A small self-supervised image encoder, trained from scratch.
Model: 24.3M parameters, 48-pixel images, arch vit, norm rmsnorm, width 384.
Training: muon at rate 0.026, 7300 steps, batches of 128.
Rows from block 3 of a small self-supervised image encoder, named by matrix and row number. Rows with one number belong to one neuron. Each number is 500 + 50 x the weight over its row's rms, rounded and kept within 0 to 999. All counts start at 0. Numbers have three digits each. After the name is the row's rms in percent of the matrix's.
After each neuron's rows are labels from the 100 images, of 14976, where the neuron reaches its highest value: "strongest on" is what is common among them. Only what is clearly more common there than usual is listed. The data: histories of elementary cellular automata, time running down.
# fc1: MLP up (model.blocks.3.mlp.fc1.weight, 1152x384), inputs 0-127
# fc2: MLP down (model.blocks.3.mlp.fc2.weight, 384x1152, transposed), outputs 0-127

fc1.143 006:503529425479493455519631594533503494382448481379572523518486499541507477428574514482511530481501567513532518510553550587433428533653480496457545541518516523442540411423464461486518522543507581511550517489465524486475554461376532502559526475531455491509454611515543560456519541583480474479490489541444499528569523498568501487536530483494406457704586584498518486586401538458424483569538
fc2.143 018:492570477555485427506446609443427486545477453582448522572502506517542512485420499547515516537416492521459513501418483545499441538487514428443427497472487527464518517446430518484575491416533507528472509419634505484483491560536548466498492499466474485526519458519503512483525468497515480446549484467512518538413484561510559481509505526489470395270501592588527568548483518494515494475526
strongest on: 001 turns on; 000 turns on; large cells

fc1.150 017:416459477536540424478576530518420397514524482485604503455434456533542435422558513562480471536493520496457520515502566489518453529533559490486533462446495526517526526504507515449554493500520529503478463428504483497449538468419491532560502502510466423543573577584518498506466472479518558484477500595419502523482546441548467527500513476541380390631475524541527485530441494536395507532536
fc2.150 017:542414498553464421452542553480549484544490421520546510521587485530518525479552514458527524521527507564467599473483497501536485501465497489516473468389435576478502469505397463519569490438549502561488447401510576500497459572463592439568479424442520530444501444523427477516512508486505484386510530544413543556425467535481504456503455400513514398392509548570511458425471545504423496454510
strongest on: 001 turns on; large cells

fc1.262 012:468530479526505466469580516483437453571525515466572428482494477490508422490581496549524463542397505572534478542538602556517540495483507543456546445480436465551567512439431542505453520450515556501455492485388511499444520432426511614529534491541469433490605565543516498487483400456487501449416456546458466468435518466544433527523522499506408457515491536496488513586370443546402526533530
fc2.262 014:487555514616566445451420560418472441515449499545463575549556509479547459499471534553497522519414552478446503523441476538467455551430434454489424464438495528503526524463447492507569503415522476526463480418536463510541465574460585391529475440510499541480524483533440465451517425522503462377644506487494496497324391530507551428415485528463448442405510565536464605544444543540570439485476
strongest on: 001 turns on; 101 turns on

fc1.494 022:558450541504496443481460526533426540466563541448464492536451489473468432528494439497509520550536557478435486561535434449554548487525474559465392478522506519464495488537446502506569457433407603529544494453432510411479511504551465596487503468526488470580492548481561519476549516482445527623512462540448580463620637488504432549508481529517447391637387534509517583419549497544541458535469
fc2.494 028:555508439543586466524502535461497500437426525530536563644508572575529462532438517446612546556410527430543419488513552571548413533480518562446430509527513537466505490478436494532482458394537465520497486390590467463488517571552601411433511523539531528530532483508524479508577538462569466480450466460563412503429493510532497448479473511493507530396522529492567546522491450519571498480522
strongest on: 000 turns on

fc1.639 044:554547544487367463531457440490508537492593508385518525513480465481483457510411463563496559479442630527460495542634499519579490496584563459492516516530453494465522491555516528522484543365441535465535458630357456476581565523512449474497523445502587508460518426510540502544470506543481623486467493526508532483652462505442442468578463462518535492647496492519515458407448534485504499506499
fc2.639 051:519511530538486519530447442510491532596470513546539524525499613539457480515508430475522526569495483510481609506432510484507537471507463517513493495637481518545563543514471487402532470560520577613464442372553543423435485568525507460456501467510497459531469474452524550449528516498565447517561473442505467480490522450567470517460605576522457474426501473442649523564473456511554502563563
strongest on: large cells

fc1.554 008:524538497485440462477566550507499475533510484512638440517461443526492470443570457567532503557382508561509472536538579558527498527584541509474599488500508456464548532471463446526553502454493547521477508458431534461450546421361466549520515456538442468465520599489528534497494492492478504441460473590449474480455508475514481540535517493543456480599509589469503483552412469531434470541550
fc2.554 016:464569493574494451488456582419471471541480487581461532583543523494528484496444507566503537538361513497446504490419498524489467557454470456471406487460504518490548554462421489498576448411520462522481530424606505477508482578495552439498477504498467495523490473522503500473537443529522452451561455467528464541352462568490558486483518541444438417297504580546502577552460536502553476511522
strongest on: 000 turns on; 001 turns on

fc1.61 006:541458480491432469522615507453526515463520519431633481556492407531538459442595502488565475522363543552484504472515546597486480577615506510460542476490475473480550490436455454508592520475542535529452535468499499504512581419383496555522518421520439446444472623555534549475481490515469485439483528561444452505531513420530522467469547500563496450614545536458503443589413464473423449552592
fc2.61 018:460565484569469448500463611442448490529469470606457532571503498505533487493431489544524538556384513515469505490420505527488465543491504442457406492476505517483533531448440511496577480398518502520484526407626506494496474586531554453488482519474478484528509449528497503492529463508518462460546462450527483548379472566507557495499503532471473411270510583589516559538469547510522492475522
strongest on: 000 turns on; large cells; 001 turns on

fc1.677 009:480561475499419439513577555510467457575528453517592453474455496497514444467600488577523477542421505545537504489526572606548519491499506525439548457493472465550583558448453455488511508399533497485448474462343477494520572464432483586501557482567433445485618531553534512548486418455475475405403446574463447460427544512560509527572497488501452477450475541509479513525388401530435472523555
fc2.677 016:442560487579512463482451561415465467523474475589451552571552501481539446498453524556507534528358523496438498484406507511474465532452460440462396487474482499513541574465462494515581486421527480524474522422580479511498474598494567435497484491514463504530490461537470499485527431532540440450593470475522461536358430568518533470453495546442440418321499577567483581529451538522541478494516
strongest on: 100 turns on

fc1.22 010:538579462421547523498548470433475483460502470292502452552628526468521534470471497466516539430390512531596535423536483564496561477533487509427538548496441527482550469436446485554498579527446549563547453511382537498470472519474467427557475417509463544453522602547459475532562473478613519534442481519446509572501500448488454481474538490551528544668419592429467538568557467533491506526527
fc2.22 019:491604496535453437487454604456405523539514508557497514591496552555537498448419516498549526522439570484479503522425510564483450504439490468424398495480511517473533486410411554506595489415532512524535519417591526511494469603509528472531497525502524450477475486532502526473529482467481453451535462479483486549399451577496528504491474565447437408301506606582533558565483510518505513492520
strongest on: 001 turns on; 101 turns on; 100 turns on

fc1.496 013:499482409476494520494521577518441463560542487450476510430501545428441500511662450501476480577378587530545446455462478518524473507462527512483485485443489521559579461547540469441537507472529521547512498600458544463554553457521466411560556476511446454536532523486537489507544552606405477355379483530487423402504570430529472490469447471535419395484561514494472550497435534454422485545534
fc2.496 018:514571446533506484580494641467438464525505474535489514591528546510518468554427481541548499531428486474545536449461470535437540509496468414471423506537459523448485507436410514432532511438506483465551505441630493515500503575516498485540396528512467484525528411530523517504530459485501505478576504520469485570417495553495502508532501559516479417320491535562548525535482518483569520510497
strongest on: 000 turns on; large cells; 001 turns on

fc1.715 007:518474456521438450474588560461484466517470426559642414497465466521503477414557449575557480548407555567513464483535573584528474486587509512458510464476454452480490568440464418528579494449471538510511567450477551478450573436393487513507509482555440478472491606529548505520476468483524460449491537558412474506470516418549526509549460475566507437624524621438541429555432514509445500559549
fc2.715 017:456579489539486437496437583432444486536480478580466529577515521512529493488444510558509514530406492509468483486429493518485467555471489431470390483448493535476527556458428485514598460403512462530485533422615501489489499584516553443485465492482467487530501466533480494474539443519516472434552463466532465522361474547498562487490506518472457398284502572598506556538465522512534501492524
strongest on: large cells

fc1.83 016:391496469522561456491534441499415451595539473541553424484510455506515402496541489568545471559513518550576418432635540534527495450449458489463558453461448433554539443392433529496456532500512548525453577461433553495455520451454539603546558446547506409563530530518499552548500383435490486483516443503535474454446517521543490509528521517524448453532421497477479495537398464634390563523490
fc2.83 017:423460527566527451375454502498547468516507483513446583461598467477545492501533548503507561483462542504475560545449430506456476523418408491505487479425481503536471497467434512524614548430520480455468465521446446621528449517408535422556564437514501545452514493564433447446454503507454521424632484557422547508438410497510504395454444490430477507511538609539467578503442516529554441442451
strongest on: 011 turns on; 110 turns on; 111 turns on

fc1.134 013:494518443518540440494612488513480454545508479403571449498462467500510429544601492576531448481447474551526454484595592590522539486485477527480577424480429457564589541424442491496446476443552534512481508469346497477446503431386506617508525465552491442508577523512494521507522369457491479456451476539448465470541519495538432504555507449521444455609457510470488505528434441574390497530541
fc2.134 015:459524478556506486477446567443461463538460493565485596543573499521555459525522516554512548495394559499437509502412483484468419549408435479481415476450470491503574575463463481501552507430500486534473493451523435500513435587435543423511487478524489532505497492559444500455505433536517473420625454460467483514341408523509540437406478551437424434476458608529441586544425540530538420497479
strongest on: 110 turns on; 011 turns on; 111 turns on; 100 turns on

fc1.31 015:525510522477396403461455436484523552541602449502398512523494523437488456473527450577488541490398535549479530471506542520637477514530489563487476506541432502604502552456557532446492526508479514484477481632530506440470545510561432541479481463580506518506464549531521598448533457507452541588463478551558500554538510611464582501526429491406427591412479520515561519470513567477504505508455
fc2.31 023:483525540566504419522444552515429475515486467461528487546519512509574495450474565516489498553384508557522511396432492489479471480537483421502415474535444508478537562495449489535557508464504491508519444431564464511441530551553604479478514500491433496504511485517502535466530441499498500498479512430506472569443487523556509561472526538492458444280537624507543579547520482497486496495427
strongest on: 000 turns on; large cells; 111 turns on

fc1.272 013:473507472521525529504604540454476398494522574519491473566492454447504544378538537479531508453457585465469603513524532452508575539545519457500438511471511474500520432498482550540544416530529610558541395478539592476501542464385521516485499449552515490518409535536460502469443579485524473449537542486471478562604449429518558467405530511568492338559522558352470504593559503468437523572517
fc2.272 017:528593456549473378560462596480378518505506481561483462475482591532556561518492523503542456493467539463533565466458517480542468535504473456440481467483606533444443471429441429476581515446485510505486491446561486500489498550604545496497498476490507488462476480459510457521464475436531494446571472491503487588463510508505481511536495541510516459275551595512521511456494546537564512431471
strongest on: 101 turns on; 001 turns on

fc1.127 006:490524529509405448505589553485516483546499478519591492539495452496541484434625484581512503578328495553512516518465571619545494527530547528432560458480459489543605533445445496499590496397540477492453517464449463503556605458412498590500579448554428458457568559565532500524465437477415463436419467571444439482437538488530511512532520496529501491484487539477476498537421429485396448552573
fc2.127 018:453552485567485448501462592440446493532464476600458540578520487504548466495416513552522536533373504506444503489418496515489457526477478426464400500478492520510532543462454509483583497411524476523475534412590503498512481577517558442490491497495468488535505450531497507501530452533532463464553468466528481537385477576500548501493508539461462421274513591595506566546464552510535477487521
strongest on: 001 turns on; 101 turns on

fc1.582 145:462502572464562619478490408475543538567531538468466458439522498539476443457466512567483544446508567536496528468617484496499468471529526485558564525554506436492525529605517503552568500480497446567525544459440530471505522515562518520495503555496515469490467508463473473552468577531429493579508522547498496505604513458459580516502446559539558528678548458246467464472548531510502537473464
fc2.582 138:466447506541477435534522446556593417488459536496535417555464496456387496474608404421526492479592437416518492524458483453526592485495491516572520553448493475536489476561587539483467493506583516450526477501516495532478465393468531453490510448589490425534577548428501506581405489603442557579511492462543565480531494537470513484465595449494470586551531448546494548577520525460526510519539
strongest on: 010 turns on

fc1.139 009:496523465498495400524586423516489498606547496479594487499454474512520410527571504550585467521380482584567536464461545578535524523473471532432615442458417479538576515457474520471443500390553516509469481459396479471505523447438540602504539468574421430517595501570546502587481423495436444440469462539419456444500460523495543530519500487521464449480471529496497493516407429523394449491553
fc2.139 016:456542483568483464507477553448481476521461457571478562563528479512538459490460527566553561507372547495456493496396510503471454540448471436442416489486481499516521554473474542516580504385503490555498544419584460484512464581491568404482504513526489503540496432547460493485477450506533451474595471468489468537365467553498541490478499548454433432309528590550481567489474558523529493489531
strongest on: 101 turns on; 001 turns on

fc1.12 102:438487596542557453481454397472488408418466495513576498468452463514472457531489445594471460534527514473546450488535527371458451511504491527586457499561460471597434497499528546529545505580482496472491507512433488491445480513515483491536580543493495470507554435564516539476456519498507543505531521520500497565488493401474521502508415527540538621633550535373462550519470489483536570518530
fc2.12 108:484501530510531453526525433542510475544441522507503426574524544477493554522516559405476554401515491446580506484481466564495591510430567469524573495543474536462507466460410478526535488450549502520532562484561543510502508523461499496478494477583483503591469531457516471494488556531425478515527598566439502456539556466540524522530588447452601517489475406577490551470516502501512497529451
strongest on: 010 turns on

fc1.444 113:485535576546709584491459372489475516443503598458533502443517533492468524463543444513504502546567507488553498546538427506454485493551517569604621496512453522458462498433483505440495490386511542430513505482448521513521529442574573487480472592465525514419464537465521439462463550419469406506549511532477480492558421524460365497509575499556545569585540401396460487481478504541513505515492
fc2.444 123:571541477444503440531563532514492462509485540467476575473499481551430432509505449535534468389534483527463460466564442522494470521518500450505541497460602543530519531500549481484448587605520504518497486533530511536519446454540562516602552519579463514482530525573492512509534477480369453515419499445507522456548500544461493489525440556457500473553472476522492451597500518606445508448532
strongest on: 110 turns on

fc1.156 006:515478483457449531509654513469553497473486522488562459572482454546526484381580533517534512550405523501488535463567514613426454590558482516479575482532479482486547493468447455499543452472491538568474511443565503522540589435423493535455495402524475446523458568521492553417539487562541494502517470597431489494543519440536524462513524512551517438653543528471526510549461480484389507537577
fc2.156 018:477560472565467429498450608433443494520463461578457537564501507493543490510416480538511520555410528525457506497412505559516480525499488428447412503465500516472509528431443530491588487406542491509459524426615522487490479567516542460495481507485487475521502470517526502485539443504513458444544448453522497541399482551495564497481492537450468403295500592576510539556463537507518483473537
strongest on: large cells; 001 turns on; 000 turns on

fc1.332 249:498404487490565524522433384457539531413553523524506539454453520554500542468550540441683541439484522504509568462604438472510505549513561535473507501533540504430497436494474519580495462419480528471484438545380486444501461402520539482490499526509495462410521430469488503506478557495481625524438515438462585387603467538473510515555542559533507563639448514313490477509491518495518526461491
fc2.332 261:566605501440522440463548433504518561535597501484531443471441474536440470544440446525510441540577472466576433521498515506476502506524416525425558450347445406568547516493571515366546465556484626550425531516535447482486528493487552513524582606515591430437534522625477463541438533482467549488488485517506449576446504413460443524410505488512483534473572449562508362510498566538503511509608
strongest on: 111 turns on

fc1.186 009:470539502507449431518577537521470475583537464514594476478453488461514439488596467561522465544383529552527503513505573608535518513501508529443575445493478469551558553459484451473512516396533486473464462462389470486534576456434500597514560480561434418494618532539548506560474432465470456420396446555448463461417530504549529517560494521489475494439473521497488493501392401505420450508568
fc2.186 016:445557479572512475499451571407475469513475468585465542574543492471524447499450520555502545526358522501449498489397519504472462532450471436454393482484495510510542565463449491506576479409517484524484523422571486503507470598501562420487477492510470516529486462532464516486509432534543440459588466466514460546360440558518549482458499549439425415314507589565475580529457552525551470491516
strongest on: 101 turns on; 001 turns on

fc1.400 146:491308508488505457477567415490511511470510507393509470460479519524571504576539512451449485439503502520460593472591500480501479446548485450514582484505496508477487433490540444478422473577453517513503493507403494512444542503512386522458428466498508525527472465546484514530405564458516600581442480613552504512609564505519565521523501445478530466645619594425563475502540463536443487518470
fc2.400 155:473527562539495538532605508556505534447507428581558450454531450458463521465532484497482495501469487487601506462544539429504485455460502566469454503546498558481495507537528485488530460599488490406565453540457459484488480543512442545505500459457529427512399574454438516505575456505531504460529509507473492504537448514503503543547491506572446532533411464478467474405491449581537511518428
strongest on: 111 turns on

fc1.386 007:544495497490492472525656522488528466494504486432643459518475410512524470482600501492561530515402525536475525495594548590497508563575495548428557484505468452477588521446434503517519494443508537548505513466473524501436524412335496579510525452544463468437493583525535506487487460491478484461456486602426444500555486444548511495511554493549497420683551550396527457584428497456419499537561
fc2.386 016:486552480569478435494458597438434497539481483588459531570505517522566480497428494546513533536414519507455520490418512521499462552463498433464424492466500504481538537455437502482588478414527486526471530418626505484494490582511574435490489512490476503524498453531490498491522447526520460440548467465520492523377478546500556502475518540471465428290501599570512550551467519507529494488537
strongest on: large cells; 001 turns on; 011 turns on; 000 turns on

fc1.657 007:574421444511459492494647475454510532490516506390579459545430444504494498469547447558566481518463482542489488453605593588419496510589519492462586480499467499424536447469475492514476494517503595611497520482488527460480569431359554525527519436553435461490436585511531523511529427572496487524482530570390449472612458412505490495502559497573489475731534526391489467613459521464395490534522
fc2.657 017:489562489556478449484455632445422492541485481583466530557498500502549492489443490551523514555422522509473519498413492543495462550491481424447394517452479518490530536467425506484585490384529486537471533421615512479492504564525573453494501494465500474505508436512510506496514457518508475462566446460504491517410488546480565498483499536488447408307525591579494537552488531498528500466523
strongest on: large cells; 001 turns on

fc1.369 007:491493504500394449518621546497501516560517444480593480507475473487553452404590490572493452556399488563524497477508545622509474515551531522463588454460475496552570550418458440498579494422532513490468523482409496496534572461399496589498543459525457431470554547562540516512528477478455465449415469597417446479462529515526535507565493507535444460563513532474504471539414441504400446518586
fc2.369 018:453556485556474454500444604443459491540458475586457549573510476484543461492441493545517535536362512515458495494413501513486456531466486431464398497470490505504540560460446503489583492421524480529474529417604492496509485575505541440479483504480474496534505462528486507488515441519529456461569443459535476548378467569514559493481515535463446415289499589585498580544468557514543475502524
strongest on: 001 turns on; 101 turns on

fc1.325 294:470431524457490521515541440460489510517564440497571477534492490438498448511412394478522458577484390534540528517460518455538475450523593530532544467551493543455529418538494499546534522524467528555437455479427466514523503456525503479486524489506454482512522477493433481424527481489478568543392538491484493497649575441474442563540459502473593509792547420409407555466578507429519562450530
fc2.325 284:510485476515501577536559455441502488609461505457601484495456472401439489497456512506523552501519469558441500459493515530513516440439448599449489497464500432527531492455467499508538462451531439491587451472533473579476427505516400483544418545461503506557479462446459559559523463524491558434539466572438487480549473601579434482406568522540540576582507474565564433513473482521488521536431
strongest on: large cells; 110 turns on; 100 turns on

fc1.407 009:465569472474466428502565518473486488569532474517627474488469474468512451497590510554532479550394523560515514556477568599548537518534482510409549446468462457547574539482440463536524505452499473496461504444449500509473574477407510615502561482530469459471545547555559487522488437454480470466427438566472430496419509541509503527564495507530483437444453547478496518514408406506442474573593
fc2.407 017:437556494578525475489450561428483472531437480573471567568530479495549458495448525561520535533367535503449489505396512494468451539466466443497389491494504508511563562485459502502574469423519465543479531405578485496536467595484534429499499506519476512523504461524468504479528455525537429457605477466512463551371462543494539479475516554460424413303506577557496572521436545528533471493528
strongest on: 001 turns on; 101 turns on; 100 turns on

fc1.125 018:559573551445418555428591444459453524491573421447497601548473522567527579539524486518494415478438498457382492432559468517367427474515582557516554540521385507559453524546493499485475496432505503414495532460439471462512547406535471581553548451574494534518412420472592521528456489498552402526514566501458477518620524546522513430406528552482378339665508545426499481453560540518442455442512
fc2.125 025:527593505543482521525423559470471470517440510601458511562405531474509428512420482507467493498440525556581474491461490548502467453446489408448404475508527553521523530464454512467498579389452555590459489417544520502515432541582544474507489497516477437525468444537516511499582423509583444472539468491505414529419555553513552583555577496458437500300520581537489538467486482474530461523470
strongest on: 101 turns on

fc1.135 089:477488512517525576519508474486481535480481466550616509538471520418511567451562482500571427480600521478569421519623471525539578517470528490519542480506421471518470547487493562472394450447521498490382457483339503533570458436492527507549568511578487529498428500522463522459456507527492388537525480521442448494611519536443402564501490478543535515558519441464475495499440502481413539475517
fc2.135 099:519515437433482464473496488506475572506493528569468618408507467621460436593446467518457519492590414441433507536556453409519484508529562557522625492526517463507506450531577485542416489555425479527460519449593475502474497493430467530483452514440509547465540531519566469532533425486485608516568528541450539525572523453549469445539537479504541520554484490372370488490521528450416498528568
strongest on: 010 turns on; large cells

fc1.660 006:532488535462386491558621510483503506461477554464620504549489440526544493393536495504557480555435496557475501457521547629497503559600502525453596442490456523503601515465448496528570511447492516559483574428507506538509522453350526565520525468480452408450464570526550536521530460518469482469461485564434404508451527510524515459551531547554488455646502547468536485559491488449446459515593
fc2.660 018:462553491572502451506466603442454492531446477608465527578493487502538467503426497557534541540373509484468501518403503508500467537468495449463404512486491529505536530460452507482563484414537472523480563424605497498494481566496539435468495521488473481529526462531487507490528456535519457471568443448531478562398475567519553500499514526460457405299508586563511568542464552513528488492541
strongest on: 001 turns on; 000 turns on; 101 turns on

fc1.223 239:518429507507491498422468521504501510463533532445500492526427555485496538591513608496447496424528517477509442502637508514564445478516493474515516533599495563503494475555459556436385479513489466495549546531457488527546502543481507528534525449534404497534492546473530486528560534511448463516440498503473438529602621552498507520566506456508529436616536463489439491477484448652449506484447
fc2.223 236:497491450501438486474494425533554398445457507519498474498590384520498461493559410523471481507630408486591524437459536516575464512603541514456501558554490478449522424461574477551507561484477494466532496466479479453478474460499409492486431413573546491533487456448457494487429468525439617501529577452488604545557501515495492483542481490497425571480487539511517486440465467428456503508495
strongest on: 010 turns on

fc1.51 166:518414460471371406459520482498500533495550596490540545520457477536521503415499508527459538295469516481438534482591542503444501564468571460459481534550597599565597492530487538476439524541559561437576486521481536509515454524483435498516526546454491501497491404527526522448452526471498432593473517528510563470562601461535560500495565425508490437510469508402559482554601424514522481467487
fc2.51 181:501497547486527491600561513524408543458491460530501471444575541460535414512510428422513403555561544424542564473550499525566525467519472546471425533588417517498393441485465401471446434525435415482456516551536490467528499430535528517475403484542516569474561565393458516506471493425558464460467446479544490587470504497570471477550425418455449644548448499427547551442430485507465511551517
strongest on: 110 turns on; 011 turns on

fc1.745 006:535491497448459480522596513461518536445436472391513531560486396554550483408522526495551498536411504553477537412479525628494521548673418521459577472503485482467554503466479464511596494485489600616477568484523528506520577427454507523536512459455468467488450598480590568474527491532468462467575505524433439490514488468489481457533569503625487426637507551452572489549487499492469492566541
fc2.745 019:476560483556485440502456606437433479521459480584450541578498488502534501499425503553543508559395500494464493522413484538500481539482497448446400505481492513494540522460446500485575494408545489523495546419619499507499480572515551456489483505492484473520523460516511505491531461513514456465566465467525490548404473563514561491503522533468451409284493601571511560540457545509521485476533
strongest on: 000 turns on; 001 turns on

fc1.9 013:487510470575484412446525497491567480489615484514493488525563523446515507391581537470429489444404484537465453468483475478526563491557470452524450535442429452459598538550479625557481462451494544518561508508430577552514441553504518634554538520563492520478510549493503460528438406495551364604582477539429515557641389457575490546471512582477425513624531444394507473647492490454569589547508
fc2.9 019:498537486481453454505467587432439529562442491575451498520469515532575529445453478512531459525400549540535494547431501562512503521515492422404404506531427545466489536463416491477591460479565488539422508457571505519469456556517525460529486474491466483476543433499509510497555458574549468435482461547542442536454508525502476469468496525457489475250496555514483579581469504499535522470535
strongest on: 000 turns on

fc1.529 012:596507513495485478508653441489531546464481539440555447550527470521546470505648476467550549513360513554500505495514561511495551525566565485419566454541454456520586500473474502556504467507547521512466475462442503511462532402325502586528565432506465519479486559498457502463499479443485461522452457555470402523542507429495415510458529476467511408649520487413512434539468470464482454511567
fc2.529 017:497546480536497476468483648452435507548442535632481569536446506516607443476430479532527500541417508526526541501447494530537464546473469440485379507518536499498577503434459504492549502438518497540487542412607512439518474596487576465449462521503520474494509450532495506485529458500536459471502497457501484543394463548513556488469487503482455404397514626553539593580492523503491478470525
strongest on: large cells; 001 turns on

fc1.109 009:485488491496502454502570516493482434525529409468567490482500533522538491435655510543546528511338516588542536504474500530527441511521531564411585510467469535534485534424463493480513531445560501482512452585389481468515536462446454545480506458532465473435573548528486497466516464437463448425440466474456487468454578497497518540479491532492464536551504546448464449531385436490437509490577
fc2.109 018:474559451569444458514440582447441465513477472569486556599537532469537492480468482526519541512367523537438502495407510515479477554471506432432431475452485512504520568451467480508574465417512499528466525442602485480497481564496544475457498541493470492531507479523502504470514452484546470448579453448547492530388466583482554492483488530462453400269492547581497580516453552495574472472505
strongest on: 101 turns on; 001 turns on

fc1.578 008:511504491505438420525622516504468454567523473471602461511512492485543435492639465518580470514349500574543545460522567609548500521504474544445621456469467497548576526482479489485491499411529498484478492474367474479503554438374468604496553457552447433468560543538535520535485408424437447450440489535449462493473519490530514537548471507490483483520468535470506492529383445500404447525553
fc2.578 018:437552480561473455484456598434457482526457470586462537546511487498541483487445505539519533537362524510446519501410505509500463531481475435466407494485499518512540561466463510506579496408512488549476529421610474493508473586499537436474499511502471501533504459532485511481513449520532461456576463462526486543372473566507533503464510534456440417301498597601480574531463560514521481482515
strongest on: 011 turns on

fc1.693 104:523519495521641582485507417510510469445498537479555492495570494543521534495550477502542513544571516489517483442563446467527493488509569561516533512469472440587488538501478468633467405536470482532496476487441511516502501529517418472506561538489492443504535542475544433553471551532513599546554540458448442543533469325446528525455486517549604617573545458335486534531476551477449490489555
fc2.693 106:451520547426503426577533396486622468468531466491530550571467493480418608489475454440577510465596508397521503578440475546553507515527529560483525500478539426469469454499559529470501569542519541438532583480532534502461478462429475494478542435526490468466478543551520474549488505543502499527498526535526526385608483543543479497518617437499536503530521380505497421503560462480495564546495
strongest on: 010 turns on

fc1.422 113:437412532509436472503582431499531453481475492421523452500475486533485524498506518519438444467471582550421476470612533516514494452525468490483451444526538579496501516524541585485466499457528520520426546423510482530470495475471546453500537475512525512581593503483457506455508611489452489469491477541507550487580476527493568465515445466454631604442537567541476543495440484537520571518489
fc2.422 131:493555589498429419465578458486523485457505489559439478504477468573391504477524491573540509492483501461526578476473475503522603519516523523517551518552432506530525476568505575501559526493492463551415436551510533507474546572510541485499476478545501530571483446575592485525513529540542491456548564464480510449446547479535522533583587518531439460537443514541485493522528504522530485502574
strongest on: 111 turns on

fc1.195 141:617420520509571555460470434512466423476428505424451561441543486498421555561556569443502455479485514493520461538590466437543425503404528521532403497453451542514513531492484587501485577565523507552476437529503444497379421469510567522477503565511435479509637651489556457509511545525490507532620515429511442512525521459504445491623515480509584539682487528472429498553489560478455496465532
fc2.195 153:518490565419519571467503513475610534496561555415536468466467524506411476549518564584505490468493483468521545501512484438433519493610473470501523475464535488456469434501548487483519513483449518511532503488458452538501599461555480476568467504517554537512504507452558452438501499505505538492444549513534386374568492481564539568567583536560530437486520473513571441512413536591478620585494
strongest on: 011 turns on; 110 turns on

fc1.182 015:499501465506523434508587501507473510519493500474556459501501462480501402510630494577517474480370477566491489534520579570502558478494518517488499443469441450512539509437449523482470481437519514477451470501334478465414527371414499617523522452532461439494613558532475482476476459510465496469416483558442458466513564433547439542476490481492435461608524533472493469538405459555393502502547
fc2.182 016:481528515592546458477444586431468481541472499537479576570586524477551394507528490536501548540407543482452511481433476547479444566437458466510403457414501478474547547423481527513563454454490493552435521429506461472541452586457597426510421476495502524496498523544453494477505434539509443393604480494521493510324418514517533443392498553440416443423504544549465563542435573548571464478515
strongest on: 100 turns on

fc1.419 007:536498460453493441509565534450409503525475518498589489582507518527500462470674488582587581480424532573518516476522496575499462574600583556445522468520483516513458498403435387525655488429439533486481497532501509519510564448443479589494568442521487450529519567488521452552515494466587431486490533513433412583421514466468471488426540520486461411564517484426495510557498465487435474598564
fc2.419 018:451548496538470443488464577432466523536488513582482524583508516524525507492403488536507508533387496506492494483433493563499469554493486423455434481465477540476504543451421492499617485406539464549477557411604478488489482578517520476491497484514499455515511474514488516481535453493504448409548480461501514516373483550507568514506508509487462402267512597562524573544477490517525509464516
strongest on: 100 turns on; 000 turns on; 001 turns on

fc1.215 088:552454463502484482503552464551479501544518533517540526469519514442479492459580502370580509395555510472511410528612492410543512553556611466453459533510562549539523367457490485496542462560519515528570374562441515536527538445469520410513491532480501525454544490469457567473492513440572521562496454475468471482530504490527442484519534500458438459689520507340536516518623428480463498488536
fc2.215 081:537582524469511577549458496468420592507567420499505416438518569501528486507445572464485419504500508522474553492531554459524465447541545542594517459518484457517405593461493504504486475493449502405534529522420512527490433482522440554481439450415492602455508499469473428514411529455513506523406488590482549578438475560481488505498496495449518525580448576404549486440448467523425409482518
strongest on: 011 turns on

fc1.163 011:522501482436465509491641555527453461526489464462528485497439455463523513483561540484419501534454486512476518500451467568453445559531508510527601458500455445522579534507463473458619495482498571558477523547313463415555550446472467488499578482447452477450470543475567569503489499456492471503470491536427419492565457435517507537536510542581461357576552536422519528638501496521405553580581
fc2.163 019:526550500550482414501487588446450482553463496572480490551535530497581541517452509538525479571451487498518562475428503506502454506489485435427422517491507547497480489374459501511594529428494473502490541387613483539487444571529530509488501497529501450527542431521484509502528494517486493450563470477531521543376504565510545498499505551450466408400494571581509507597455504459534497482494
strongest on: large cells; 000 turns on